From a checkpoint of a small image VAE.
Model: 48-pixel images, encoder arch convnext, encoder norm layernorm, encoder patch size [2, 2], encoder depths [3, 6, 3], decoder activation leaky_relu, decoder widths [48, 48, 96, 192].
Training: muon at rate 0.016, 9800 steps.
Rows from block 10 of the encoder, named by matrix and row number. Rows with one number belong to one neuron. Each number is 500 + 25 x the weight over its row's rms, rounded and kept within 0 to 999. All counts start at 0. Numbers have three digits each. After the name is the row's rms in percent of the matrix's.
# fc1: MLP up (encoder.blocks.10.mlp.fc1.weight, 1536x384), inputs 308-383
# fc2: MLP down (encoder.blocks.10.mlp.fc2.weight, 384x1536, transposed), outputs 308-383
fc1.756 148:515510509493500517544500506474533459536506451484490467549476481497543529492546485498534488490498517516524485528469479494508456489519493509517479567521465496496513472472493487504505500489465457524471514497506483504532545475505498
fc2.756 158:483501527490513509582415499453497493471483491507479539499487495498519548510494488513476517492550500491436508513489504510517488532515517564492476480497490499493508486521491551510466478510483499519491495497500480489488504513465478
fc1.757 032:479527511471472481496509498475527496502451516516485539497519481515484473499502488471486508512487485500483506490480497538516516503480506509466523509508527472455520471514502533494559503561497529499485511492530504484470496467482480
fc2.757 034:535467484503508548511496499493524516508471446502504454459475521524484525467474515435478526527481495505547491512491521450497514504495484541544485511496540506505524530515497541503489491539516493476474483483535509496499499510491463
fc1.758 095:518528494540541478453464476497515530493507507499502502489498453512494496501465512502501451508488489533519484498493486461505518519474528514486532487468552498494498463506491523452464512503520500507493538466554548529519538498495507
fc2.758 088:486522527501508498520452496514516531478500442525491528501521466479480535482510500464469564497515489442495493502500493521475535482481464529512514506476524460540523551486546496532493484489506526504520530493528513518522499490517504
fc1.759 115:478508512512540522450477494530532504519515478500524500502451524502489468536521569505468509499537517512511563459476496508508493481548476492488496482515484494476474537459490486530552492500488496511505479504482514482502498471523519
fc2.759 103:487468484485533454527528447423529520511538477478449465532488518506501454543489549463509464513469480525463477493522510465483509516488483476505519496470448519509502465492578523481467487499514525524476487509478517469513516493511525
fc1.760 147:504492500514521531526514505444468514515527509490512543513483518495494546507501486505492481513451515490503501514511532531494509532526471518468495517493506512536404474503469495490501496490492543510536492478505526430522506486470501
fc2.760 142:489447486524554500486533473542531504499506496541500465506496517475470487512501469523486506531526509478524510492513480512513507488479498536499507488518491538544471502503528524515498522520497518478506505471485489499506487492536488
fc1.761 069:511529516487505448463469508482551496488521541490470522512502483454509500467491524521490543476484516508551480509529465530543535490521496509498536470523532510508497490480514512479503556520528495460503523490478484535493558491458479
fc2.761 074:497506501446495540447503469488518493496498527502497512550495511497497545487472438494464439488520501495421480474494543469501516509464510532500506503489529502485537506517504527488496467557500543506494500461481491518488503510484498
fc1.762 096:512504503502505530519527461471516513463505466422488536478517474480541530496499501466497532499519502491542510510543481493482544440513497530473507508473480492499543523485522492504455511537516539467473469521500500468527496531500509
fc2.762 098:536524482515546472503505534532499482484498516444553521480519526473478498498527493412502468493465488483480523492478511472513500465555513513540467525511465486491471496472559491521542494475532459497472468498513473476484490505530509
fc1.763 108:516478477479513478541478509487501519457475519444510505501511533553482468521417554449457508504512519515467481517496480487492489484494508512529449498520534498523506513525510460522458448519496496511484488493536492490469475517493483
fc2.763 120:522497506513505501520498521538492485504490526458496511493478489545490460470483478508495477538540514475524492489502508495492461516521484496482520519529542495506497513488531458461489543571545526512503494565491545472478484532519476
fc1.764 100:492512542490476534493519508529502454465455515477513508469505491541518551474504488504506516514492507483518521493526498498545484449482516456513488524467534493477469484545486476537493510502507506511489541496472494490506530480483489
fc2.764 094:527513472522511495513529527511484492495533520508500523478484504486472501518539528485488504493493532558528496508480508507440487490487493480527456457491539517488508491496532503454516433480540515491520520494492501511512450506530510
fc1.765 101:534486519486547492488518480510493500482501493469481526510482479509507506488515464509542445481484476502513492490465523509476447534468496458505497517535462455482494530514492512512512501485510489509481493508525480507462494479470518
fc2.765 097:503501525485434539516506457466546482463539519481506455529493520478522493498503508509494573480481484508524504491497464485487518506478504506484507447483440480499461465486513507510534529526533529499478506495467481521519527528508509
fc1.766 147:509513494505493500505517512494498509527474514514498512512484490528504542542496495462494505449501504502454476499522533493492501537495507496513506512510521552456467478537525496521484474463508515528474513504546465493535507442465498
fc2.766 140:494501511492459456506528488550523517500535469528513499498462497481499482524491507452537532482512479519512488555513477540444504511485530480484511499478491473523515464493519509446501539513505509495502497490439505478481494493492512
fc1.767 072:520497508554476509492503468477473500431491499512425488518521488477507564463489524515520553489496474495513496497485465533522521487512487533479548510520561501484529479485492487501487505499494517475539497491509501529502445492513446
fc2.767 066:506528529520516504465523431485474524507511509503515474479484525470501481503486471501496453520472492544530503504523523438514544547478479539474488502476501482425514532496498488477445449489533561509471508490503502484499495519477479
fc1.768 027:489510471482478528489461509443521481450490500495520517513541506522538481475509478486511461513498498501474525518480489432484483494464488520523480514490538480516490515510501517490474517469483499476534494537497514501498477509488505
fc2.768 034:486510496530522438510471504583484478513501543496505518477508462474504500505533472462488552500535500524497523490503526559463455521494518481514467468518540553527499483509522505524540492526494467508467504521482488508485530465508522
fc1.769 098:500477480519528517505473467493476506460476483511495485545446490515525553523535532481484525476529525485472455502503516494484506464520488479537531504537522484446546520498523470523508495493498517488502483513487515477529519501522516
fc2.769 096:506498499506517470481511527462467475492530493505524477536498503533498494503502503517461470511474490510537513523486470486486496473518491480473506492461483493503459475509522506549451483499495543508485512443486493528521478499513505
fc1.770 088:499516487514472456517507497477530458516502498502502512513543447512500476526488520505484556531531540461513458504526507471473506527498489511493480509501555466505502497483466547524531444469511476432492523449540514480523490525486475
fc2.770 072:491544472516516533447469486502487478495497533536461474494471454479513511502482507489482462525511486536480519478475515479544532489513531490459497487484538501469493473479508489472478525464500487479483541506516503489464518485530487
fc1.771 146:500526474480504500524518490501475457530470497481506533504500560528452536540523485482483489466506481496474495529519568521468489476493505500505512483495482506480523507493487522503519482493490472491500525461525475474517503467555518
fc2.771 135:530519538452514527515580519453494514509552498499501530503520518517489497494527526488534473510518497502530497524516532499525492501478521507512506475516508455469473533503538486463520495478521551493501526498508490532474502503536491
fc1.772 097:495465483491453525514501511457524449492506483520516506500529510473500443510515495494494508511520490505493499510505520495537483473506491514453478499523490538484512528536492509555455541559504500479480497526527483493491527469520541
fc2.772 090:511511500499504508490486436486474488497490518535482494491486519473497493479485515479490509506524534541540501496472539469476516480472459465508521440490458465530453492541450581525479477527500479519495439460499516516506483487451513
fc1.773 133:487496547501486485531489503478511508514520511511535478506511498510497474488540489495522497482454502500502465495504494505472519520500518496476480480505508476499498503457480462490528505498457503481521448454513553473502510464490515
fc2.773 120:480523526509456487517525475533493526489538488462508485497491505512510501486486503452511549497528493500547499499536494562475501507482488462495462527464488502505468505519439599465490551510519516493509475519505520485505473541490493
fc1.774 150:488482520517511497492507480518511510505491479505522486513469553514474505510458499451454506471489506485483519466538508528518483459491502499520513476519483520510526530496494516444512523523445523522513482505500469508482515490500485
fc2.774 133:511502478514474495525485525544500551485476514524506509519476603497503476507500518502513528481473498529501509464468498433509508504477477529466468494526535542495543512510489483541505487488523499516498506478486521505503507513475482
fc1.775 108:464478522514469509517517475529532497491476498509494517467524496500442497572486493512492501574512528513525490531508486491469494458475505511501524510551499521488523546518492539541476549506565488472466510511454474526478511488536449
fc2.775 118:530498515533495497522480505483482490487529515517545504525539507510451531504554446528528467490499537479464491518511511480503506472502519482499519504476516499537502501491486502502515494530518470539529510448509509507500487521469454
fc1.776 116:448509488503485506538498489478541498536488508540509507510490496495510481552544514482488509500476489531495522530511459486488515487527514524591494512513487533502510484492475475500492490500520513525498524479519447500506490519591481
fc2.776 125:519527536514524473454475526502482501509487493545481538498477468481511499531545471434550521467532511501501517506500489513490529527560544483467508524510500464498504488503482463505478525515552512486468502450482513466472497496483489
fc1.777 170:492495478505483527495487499502474502517467457506511515518496495488475534518512483453508491519492504502485497521504562487494456503512511477546495511479457497518466440494506490483531440527505478480496489495487498485525504516485553
fc2.777 186:495476508490448545484504487515496511486522492518492508520505472521535514501489516496534510507522517479478516495502490524479537481468525518443522475496489495536473515511451466573503476485491489512508499501510499508495499488511561
fc1.778 079:517512506515468531477494505528487496498487468543463483515519503516550533457516505540554492505514496529514512516487485522506463487513542457519476536512547456542516516515511571545536475461491516520468465512535545483490486484464465
fc2.778 078:537496524512489442530547507506501510483502497546489472467507475508477486490492470519489527536497492490526484488473507448513441503502524518442490480467528536481530468531476548438464531497505500504521457513538498500494475496503501
fc1.779 084:475516508478479459459496506498516510506532533470517503545503484535474469486505501523476518493549483526520501542497465484523464498518425500501459518564478465496481532509489515494525532485500512495475516498507478490481548518489488
fc2.779 080:522465438482462546497508507516457499475493527481508543524516491499492523533496484507483507472500489526463478493506493537496523554455562498476519459488466523515478499559498488483528486548522488485502501493502532498553497495525490
fc1.780 143:544446482504507472515495512517464528517507482500469499501544496489497527486523521468486523498506509478503478512506509523513506526504503499492488502499475518522493512541506547445504478484478448519494499498485507464498453492445507
fc2.780 140:494488485504479537473443507492500493481494523521486486520514495508493497504475459478502431520484513525469517539493512487500559493521518529521477489523491491537538457503468518561495532509471522518507440477509527492493466518491525
fc1.781 026:503505511531524515495494521505503478485525525470488501541530517454508483526475511504515485523461506521507512523491497495495544521504494535519450475549490483486523510459530520534545544546500519470516496516502481448499482496493504
fc2.781 033:480466492511533495516514523462507525485426500484512470532504533516525473548466469466505501523511505463484477500507528498533484541500513514495477517491486499495484485502463503510473460520489504501473467485504513506509513467503519
fc1.782 121:509522519497500510564478505523512507473501495483509473459479442494521454493471508475498500525523513506515477487460526510506494521462492506495503495490533534456524501493525486473469519437468497527462528514469537499490458522450501
fc2.782 112:494528472535547475471517503554472511494512540499548486508504470510530507483491517457534465511530489487505522492542502454457531493488512520512480499490498465507509489473572536487523498513478480500493507534502483491511527494482540
fc1.783 132:532486499530510533481493463490481525512564536553510464501477475461460517521475496509518508498504500481474541460477492505498481510501537515487518483518517501520563474491499490511509524513512478537488504482492531491472492525489523
fc2.783 120:540495482505466442536533526478508515490468479558490461507494517504494508496483486532480511495489483506483493490525494504501494488505503526525475503499506496507477519464492453479525499503519499502543461534490475513502516481532493
fc1.784 089:460538474518473461486476520461483530506512488504499519477537488503483493534504473468529409479508484447452484495533546511492487494518488518445503518454466455505551511452515505500489501485467500527465522500484515475474516490523514
fc2.784 092:518521468461519545483456521521510479493519509509499491532467499515513520488512505447469541495453534533566498505497461508481530527512506530498507517488440481521509483504439500522475513495444516522510483502504461484528479484507537
fc1.785 111:486515503554516475503461550488545483473455495531543489531450473503490524507499496530533482469599501478493497483502507508509494480501461468512527495462460503531458467458494482526506520493502474543501508487517484509494537511553487
fc2.785 115:479514546506497501523480479476490493522508513547506470499524460488496548502499452502498503456542513457506479499447480549516484490479548473523494515495437502504487530511501493505461478545544529523515485477474496515502496492440476
fc1.786 029:518491522506506483506520541519479515487433473457515518524515528466472509457532512494476537506519465560510493505490519517498470532509484490521497509459538521492489499496514510508453458499471453522502529482476506484515473488498471
fc2.786 037:494482525494501521510503489482528493479536408498485503478476535524522514484498488517505498506535509446463498506496494496528461506497486480463499492516541501460548505522493525490508513466508567518504534482462501475520493521499466
fc1.787 121:495505518504493501524541539522521499476519503495487511502494507484472491484475490479498462442508503521499515504493471490478478492522507484512484503462512503499478480523535535447478489531512490484529506549520449506489424475477470
fc2.787 103:499482547464499502491529550534478525495525473486458510475494491487524471475499481429510454475487492502499472478526478531515469542450527479493465442505531480509503431507502532526523511498508492487481517501496558472505493523540473
fc1.788 101:523455458556481512496496551517495512500484524545491502430510485482518479489527490478507462505512545541475509525475502511501475522504487494510495488510486463486526447511534518540476483488486494503436529557500487517504542509549488
fc2.788 090:504516493491536486506536492526514485516480504591509453471487512500484506540500505485499518537482479482531489492467503477502492470525514538464506524481489459490525539519487517464530525506509481545500505546514528529529497501508510
fc1.789 117:479489441482523520512475507483466523501443515509517465463476521544516510467500511505542479523454466501498461495504509498502545501490522528508507486522514547517536478499488500491529487549496507514494529524497513521487508518479486
fc2.789 113:496462470529484517551458485525516505512550470490496471466490487523464478527507486530476478524506512489509506484474524510513488505477501539480523472478560516519520497486491469540464494509517516513517526483488519507522496471522482
fc1.790 071:486465533503522494502461478511499480483444489458495501487480519513456447529506500491460490489463537538484468448484509494500487496506475550470490490561493495534513505489498544518487525502504469493519523498489502512497477515483504
fc2.790 081:504501527476544463498483525486507513530496492460456465484530530522536479568508466518495486487508499508432493500512517501480507514489513544523475490473526460490517487514502499475509441542499498509473518451463493533514524451514490
fc1.791 023:520493460512493423528518481492537504482454470559478523511517443513492497507525513502526505467499506476528493487485499507479464513506487539511492507490577464480493496482509543464528478459498490518501526524522482512468507523494438
fc2.791 026:475475519522536522483488515537500520525526476566510512460476446463499492505519515494512504501514509492428523534522530532520465480517525539462497489467572550471497480517537513487509520500485522530462533478477511511478515479505493
fc1.792 075:490546505476544498477491535505499492480570504446505491504515466541473505440493504457510491478433548515505486511539499496535512490458510488500458476455502541501507498515512517516503476517493505462532504485494472482528480481504511
fc2.792 076:515516505542507546490485550550528539503492514498534518512495489534508490468500463459489510503517515499530511548494514479517468489500486522515500541463464468504505460500514459486523493491502502550504504491517476487513483523514522
fc1.793 068:536506507497483454518493481552483521516525497495473481497435484530499516521515488497496491518479516492488488516526522519450534463520475522492468509502509475511501509525501509527490479534482456479508474473518479472498502476507553
fc2.793 067:473489467517491535573528504491478509542501516515477543505495504496502510539534502463526528508530493461509496532488453497521520519561489486533476529520539523511502511502461509503501531525498489496495507498542498496485471503499567
fc1.794 100:492472499519481506525495501464497480533450486475483494465504528515480487495501554496455534505484488461554462520518498494516483484529487451478517475498478519524542517506510497492466520515501531483513499503498495498496494528485463
fc2.794 085:456498484504464484528483465524467466470517457484514462528548557471483533555528530499497437490498485515485512523480505508483515471508473461512495506543461495503453488469466532486522508472529464496471477477524513468501485513466444
fc1.795 096:557463477521538489467498458493475497508540522549533476476491509514495559488518529467519497541530487492508487478500506522503486492483478497463522484488501501514486512475497540489523528506462493483513495535507480538532492521510437
fc2.795 083:481521528522509497519498499482508547519531530550505517507498512484482453498554509524515505532504478527501512498503466505508498516478479494521536528487495470446503503496511511530461479478510508532503537468481492539513485507476452
fc1.796 089:520515495499437478502518524506481553489541524454506508487506508484511471491534505471564466506477492542522443491523480490506513471518535472485504495472470490507529518489513561444526568466521491449464488468482523506503498506476548
fc2.796 080:542498523520497558465485463486479490477487468449549511514493506480512499451509471496518551498518516465471520515509508515491480514481514504488489494505492466525504471542469542489469472459509527496512479486485491503530476475501539
fc1.797 066:506499537446500496519504487512468516529532461488506467481492518501504485494505553510507499523469511513473478487539505517504518521504475512498501490478533542500500511524497500509553505546460493513447492468493505527515504513487537
fc2.797 061:500477492503508538514534453503520571508481471417471490489462448511525505480473482475511433536510508476495507502466502451476520490533496520514510490492499462468451539497517498445476512554504551503505512507516498531487444468504532
fc1.798 141:446508499525513491503471473547504486496481476471488542478486478508530545506474458489465547497433494437532536439508529492488481500521461487563469501514482515510469497515503473516489472525490501500507506529482485463519531479500510
fc2.798 130:516492466480514578492520494444486496496459514477532524540486547503463495514482527458461507493524476490494485510482493541464501489534475503505486481509517469514524456467533551529457511517518535534508548499489479498521508477447539
fc1.799 081:537520554481524505506502533481466529502511549494517502500532507526516526470499514494511485486488484506488508516528467490498467503520546486518489500503486498483508511499453555487488513518483483529516436492512510520514526561494528
fc2.799 073:532455497531502528509518462487502558525498542485510524529507509470529508497490507462491495471511459488527528488533501527495522471515497501499478487510455503517473530519498521486501493508505480476518466481519496489486491481460509
fc1.800 153:496492451509434511541502531504537440511479480477505533510518513523443490498480489461499525513491487503516535457493474488508493490514513486514457490498476471518506500469513503516515494516495485478457533498540520533488516414483504
fc2.800 131:564508467447535492512528500495493492516467482459471499487513455478502484512502502475474489463531504484504495526516491501502497519500505490544465482508560487523499496486515522530466516470472509479530531466517482515523510552501466
fc1.801 075:486515526495476526470514485495514491506516534440471492474508467482521518528540536475487513461545541513516470464489523517548486505510526520545487467493522471492497488482474506528486491525536504514497510492448519567490476502522494
fc2.801 074:527512501482519456449519477520501531531488542448502511494501494420498488485486512477510530516506495502484486486510475492502464506495526570494519520492502487488501484478484518488501466479487503522510511504455526489519494519502515
fc1.802 014:516492492482508512520486486475468513449490477485458488491469498479534554465539502498520496471501514526514534475484519489514478533459536508514502494417521484516511509489487496493484473490453534534459529495503463491508515496569468
fc2.802 018:515479507512528471540493499577499522509521502481499500498504494497494504492524476536482513491519502522467510503490461503484459506543512537528467489500527545543508471479507527543521543485500471504469488494499493493524511527473471
fc1.803 046:505504508443527496490497522503479527533524500434492455506535486484504506465531514479537491523506508529431522486518512503526492520477480586492500490530503553527499516510489525458512488474500502510454514484473487493474479471488465
fc2.803 053:512491461453508544487506493506496484476497507469503523458501474499508498450496550487501494520471519466548467517508497501484494520495517609513478473472521498533468473487477444531512530493484517501498534541504478529531462528485489
fc1.804 134:498523500499461536521511484502538523546490511509524511478479496527457515469523493492515500474450496486499497511473504492498459505480493482489509489536510515477490482522491521494530499459463531488557505538473509464483501526513503
fc2.804 150:438479469482478463496497531508497518497538464464504506525508458528485514497546461524475549486496504501511526476495523496484488516484467493531521492476501499491515476481497501500517495497539506448468478513492450513531465498497505
fc1.805 145:494502479489471490502538513492490476507517451527485519552541497421510492505527451500530449502531462490477502496521524522464491522531518463482513453502495514537494480479491502505484487451476511531444486497483499503510496544501498
fc2.805 163:526513500500523494432473474483516469493505518517516494494513526523516472509498505506512474481528497468511486481483472538551452491516463502516531533495495538500527494484506535472488474504525523505496480495471493482524484488496562
fc1.806 126:513483512471469452440484548491511474462475497554472485463502486455527494481482513480503502532487486508475504501485505507505528452494496483485506489522483501483514513471465516441491456464463480502481480469499506491524507535513476
fc2.806 120:519488482525505527528488489496475538496521486568492448504488498473482538520527447479531467489480510503451491496487503449532508461466448484483507503476517493492471541489462506542503532479471520481479493516529506520505488477538505
fc1.807 099:475483528465532493488470511482480497512522513490476488531543457521471533515468471484512486554496493516488507492469486527463505482432460512467515544477527484504503496465472525503510516492515497483508517517515493492515468505493467
fc2.807 101:474477442507529490497483501500477544493496526507499538550504453527488494485505540509512537532479527494501503503513493477475487531508534550486468516490546507517497474521527516557486509496518527490497528534485516514498485496494466
fc1.808 020:579464480474509535488510506506501468532506535451484500492494461516507538470492503490488525507477521491510513479447499533491529542523488593449525513491503515511520512471531517493526505491489517496510503481481472494468539487494433
fc2.808 024:541491497461513484487506488517497478542493538467491475502493477510501510487454528515483500535469496500497498486513502506552534460536489589515487486468498524485520461499467500505525537546506463503494462471515504494494475536485479
fc1.809 024:525515498502497518479488476497480505460458487550457523503420496434496564485512474510497539508527517526503482495513494508515474496479475441524508455467538460498511483488518477495506456470506537530449516472465511477483474484499467
fc2.809 028:537500495520525463504523540532542514486514490560472510479488509522491478464512471513482513521486478475516527506490501461492477501482518489500526520509537540512533501483529440496516554484514534516479528492447492497506484523489446
fc1.810 099:522506513509500505505506539525495494481482510504476504484490536542523494511525499488507454470474519543462477518544497465490505471487526505527471514508512541453500519496470517478447495481509517447492520494508476484515504518472492
fc2.810 105:485444504497539497571510503517502481501511526514482527527518493455525491513513545470505504488464473482513496545539512528475451508516456498519490515473529440498492499539514499519505512504508524490487526500510491494498462473510530
fc1.811 175:492520488494518513515460493501495526473474479525416496482515486455505498488487506467503489507532487480473500484511478502469501522503499516493513461474515511507502499497491499542484497542484515508459516484447484495495464503518505
fc2.811 164:497515497469513595496470485494464476471543480496499546500544533582475511514530513526533483499512524518519506496523498522474524488475527580500503498511507524497454480485509533532520496491503477538488495524510522509492490499500497
fc1.812 091:584523466493540528498514532500526532512503535486517502479504551465503483493453506522537497538513511479469500484503546478509514487485467479511489484534488509514511505473493510524465484495518503523506465444499483477485519513495509
fc2.812 090:506462485502502459514446489465540537505522501468462518496480573545482544450518494513462455499522495506534511507508504525445497511510499474509510519490509456500524542538486496505496525516457511446488480498537478483505483520516480
fc1.813 109:470521495458486471489506557490495523475522477468513477499482455479530492520550529496492534525480503524470491478495491473503512479502463448509540461445496508507490515497519464483488522518489500453515499503511486536492483460578542
fc2.813 116:532525521492486525539500553546476532519479511477502529491493432393523481526550509420477488457454504498508495509479520548503537487504457442518456490544483538515525546498510457507469515463494539522512518465511517493502513506507513
fc1.814 166:485496481497510504530474486525518519485500486509506457511523497529511513452508546485534477463568474505492481540540578474495534461544479515532491500518528519541472458482493506514502497490486504495513549538537536514480472451482471
fc2.814 147:475529497515512499466489496509482517547462524466446496494507471478493527485473485500483527488512493480512499446497450529515548499550490549509498502512499447513510530514474518508509522501483522485513537522519514495500485529493491
fc1.815 128:464521534478508469498498494494494535481493511470515492528501528507523482503518518500498492508524536537507416522488475515495541501509472525478525492517456487501496493484513476486499492576479442501517491486478478512465483548527510
fc2.815 146:578464466479512526497522492486483513506526531468491512517525505478500483522492488460450521507494498502493478492531505520509528502525534547494510464494534512515513504517543431519508493483489537474479504499486471506496504488482487
fc1.816 055:503531530494466469507486541480532491499488507531465515480512429451491478512534477488493525491501472490511522476517524531516516477515496523495539521504517459484537461507497492498514469522496514526503530482491467508477502502446490
fc2.816 057:499484509446497508480452506510496479481503461520541493482503455500502526473470484486505500522528501516467498467492477490516504492507515529488500529501540503474504526496506437525491507524478540554449522474498470474484522503461511
fc1.817 168:468470516527480499504542491514501489476521483511489532567468522432482481501487517494487505486452485488474474466498451508530535507506481500514510524510475547505541536518492511464508550495472511501499491471478498495489528488531495
fc2.817 169:488495495585474529550502486537494547540471555438549483555480555532521489476502601477490471507531509512552506492527518490481495488522502497495505486490457463493531527522499483454497562517517519504500506488524488513533510479491484
fc1.818 138:516501457529422511500504497505504478484478476526524534438462481510474481527495495496499503540520544480496448488484540499463512510497477526500467495510497490490497483519519473516516459469457526547501515516481529472451493512498518
fc2.818 133:514537485498563478484519466443477511495525472512486461518498469482492526465480461502485474521503499516542465488465493540494508497530479520478528491501471489528539533502508445487502494504492506442500524517515482501486523504505522
fc1.819 053:506506463511504486519459464504501525519477487463468541493505518458530544483498518518475544532550498506485517487476509480492509492513466454481528490464534504499484526476521467504482494510543474461506480486481459478520487473552511
fc2.819 059:523481511515475489519481519511516567488500515443484528535538522515480496554510493557483488497481522485478496506465481490478493497497503444473572490527564523483491499495485452533522538456475520512526500499505495469468506493475477
fc1.820 093:534513500511524518503475498548506508479517519522498445485474506494489486533478494529561492520521460487531490479452493486507464534483478516524482509513531457470497503500456497515468511443503487477468488474478482470477456514494492
fc2.820 094:538521482514537496574520500502519499509495508508488492527527497517524508514471527587514551516508457537510488520516519510456507482491497514474502453484522550455476502528545478470498480523498573519497477493529518502532508485514471
fc1.821 064:495494449520476544496506510487459521529515460448513468476502474504493532512471485517496517533505507468503474541476501445478502491512554474555508529488567495500496500517478494494497470478481476508481449504480525477514451475490515
fc2.821 057:494479511553532464533485490503497527506463534458509474470474517503472489508518555502519475520552503482521479483472489549494523500466501490485505483478556531446515445507479465472515457483495501480504451489476508504518493514539541
fc1.822 046:547475547498505552476484523476435438449520518472510473537504499510519500398494484494502498505483482542509497503499505483455509575491450543507487536505492521514519503493506506511512477515457498500508467485521518525503470528499536
fc2.822 057:475502490516496473488503491486496483513478495464511500526522499564511482469499500561564484483489493507492497478506517504486515508532507528468466492544494501509510502520527456497465477539513520494491487525497495518506517475441517
fc1.823 172:497477504501483505551500504496472497566501501506513490531467497509496496504499529471518476486502491477504487519514425495555529543535490534535467509511506503500498529495515528471505591454498559525484517483479494521486503515497490
fc2.823 179:475516499538464509466486504538501495501463474462473461454469501528509482509465459497512498486527490476523504469531495523463447487498491557479523517495510466509473490495468483497507573484511469516499474509545529485498499509512476
fc1.824 113:472487469476482510511533470537515478491523508499497491503528507521534466477506500474458509533486540507528487470507510506461507492510532498462467513500520489478520472496509504492510492493519546490494456521526474502469504506481509
fc2.824 098:495492523477563523511529494469505521480468507476481524493508492494489487500494561454536491526509500477518529555477491483516499494536471526554500487475503501498535515522509493487506491495489465498476456505516506496516516501513512
fc1.825 024:488491533488522502488538474491546507514505498522505486466467462508511523490479531478467557502495463490474536489493510471474510453469486495460449503531529508467494539449483543462466495460514492513465546509511499493511459480492468
fc2.825 028:512483520478512494507529451484504503527489498502494477527499482497514504529511497459515444526503499502496489509526488531524493498504498518553476504462555491495479470437520543538490495481517479528526504460504487545500496505478489
fc1.826 130:493515501531474460500468528520507472522537513498478503473498499514472469501507487454457472487513550472492500527489498530522530498470481507472518521508521502460517542496478489509514493492497516511477492469463506451480521496484497
fc2.826 120:482479473499480543504521484505473498512523523480539506468453480475492461543492508491505528477518515508500515526510519591494480491517503499518469505502539480496461509503488470472477527519497526475519468482465490517471501510503478
fc1.827 049:502513531515501486495529511490500520473518517476514514512481488454470527499514538465469571484539509492494523514451512480533496474474478555478560496514507485525531526483540495451512499478494453493523511466509479456518527483461469
fc2.827 057:526459475499511544524564496536522518491502451444499528509493500517532503500506446486489408477481494492480492494509490516471535469509527565488487467497533580511481492478500463540491500474530510535485512520471486509502510508478445
fc1.828 059:487488525479495502497509471486463476492457493502536505482470424495505517569530496498524453465510488555484498500502476543483461511497480473508498475510494516499514499510505498510513518453472517517519479537486505467503453482518495
fc2.828 073:449494446502493487484531504501463489494576520490533490473517474501520497591513514537587482528447494520508503510477473502455484484510502488479510519475484502502500487470497519518477510435509494495464501560501513505513527538515535
fc1.829 047:518481477517509466522485518533516530477508493476524485494524531482509455463500548475433495467481523514492500496525537498510493507490533476501491516467490497506525497504540474508509455480471522522503424554503455503523494515474493
fc2.829 052:502490465504501571507506516504502520484502463466497519470524488565507498540464527491526488504530521462519487487487492507458514487506491470509468463499472490495529500510504503481483536470488537457530460496531481510505523500530448
fc1.830 128:454487442521522499471502547506470516463506501520476506470491540518431506484498472542518481557519532503520469504494469477508513494489478478476501539491530462499486546447494509524467523484454522483473534540501490525508464542447469
fc2.830 122:499528466510529499498478514538474482499482535511494494549463525488447488495491528598454521546531497499469531507530524571489490545483508468503504497488475486471488432494521466501517549526471495471503475499554478496492531444496478
fc1.831 044:483525472491489489469449549491457498493482504462510471470473491508490460541469493520457504460494481502486488527486478469516483517513503479516488501540474507491498536480492483532472510538508467477550540528467476461555509522535528
fc2.831 054:486480525521516488466501524525500502496475510458491482526503540459516492636492512549461501466487492506466487441481491541501479504458494471497478539494456465499485473514495488517547469493502499486491508466458476487481503475539541
fc1.832 131:476493491495463534516490511501497506441476497498505454511555442540525490509512537495538490486505474519503483502442494486454510470466486484514520465508519553532490469519505570531509510541479534512513502491506479521502490518524469
fc2.832 120:507516530502500506474498493544484452498528515510504474456486505461519462491495458501464507513495471460558481506467517540478491534536511511508507526512510495528499544508458553483487518479505469522501489514554499519511473476514474
fc1.833 020:493510483511519457452488533524434511523492511523483503519535495476468501558512508490483508490477480486499504515480466465482515555535476489558470492507447512454518536511479496518493540491484503498521514538478494462523455513502512
fc2.833 027:467507499524519490485519510498484531453510519509522522529520531477519472586468508501503510512514533508455486480488507510524508511497509469447483545460452469501480436492456498476518466465481510502528493473488496461512475501532531
fc1.834 127:518492536479490547474470457480488525496529517493551505474503506506457544507480520491507514508497514507535494541498489512516490522524517508505512429508488515514488479473467529531523475491513521523548474504507510529540508488490534
fc2.834 125:512478516549503462439569473558470513521492477476524479482486488464479472460532525461506498492490517535535491481493496493456515490509460474449507491479511467503476544484510478457478483539518480456451526510527519491472509492493527
fc1.835 057:469511495482481534482509521471479502505496509496484471494515520468502483510458486501468484502518481454495507535508462449461537496458489513519447543488505538524474517530449501533503510562505502486486509524501516525517419441509528
fc2.835 068:510495499502554480520512486543509519507490515488471430532517516496496497522491493473516515502486496575536502476488502512515475518489519463547518464504511494484461442476482484510532444504496490485491515501536508469499493524462535
fc1.836 086:550452518511501481489481485463486508502497514525509503497513488495525521484501527502495504545482505541513466527547489530528488510536510547509493495486508508498505473518478499512472499515509529494488488478478458503495510534534479
fc2.836 083:531526509436506511475451514516511499504547506512509497455479467490485502480475470488490490527485553465483500480472541514450527486537480559496496509470490505505510493505489541460497539519527484514538464487526498506529459525463523
fc1.837 100:482524504483489507544540530514497519522481468515516503516505495487475507534481499512485475447531456510515499542494557518495536519492494487504507490492484537490511472509481507464493516471509504490486531519537458460540515492492490
fc2.837 097:505485501482522476454513463480509475487527459569509500499505489512528506510489497488515506459480495519487481487481515470500486489501524476499506476474447498515509497492524544504498491491508497484518537487494485496525482535528560
fc1.838 120:491456541527495510470492527474523437467503508499484542488514490471475471479527497471531543533524472544502560495486496523495509451503518485523478510505490492471523513479473524480502480487487496481508507503526503510512522467504475
fc2.838 119:515501508498519523507515512515488533498506477517493486502491501475497486467545509458483454507489527518503490530528522496555519484440513503498509495508481516461503528453491538478481520524538489473509497450489513515470517482504478
fc1.839 065:516527503472491463495480524487523499485511462493495506493496513481500459495494484551478493518462492483534464485506462469519490480474505492506453515516554514506504481464475544468450542464508485473455549516468491495530477533515463
fc2.839 083:488459492500539504538510483536535532522483447480532522496508515509504513543519498552482540489508472503463516512502521524500477504486507493508494503490554478462530479528536519505489449492528562509471537434498491476483554492524496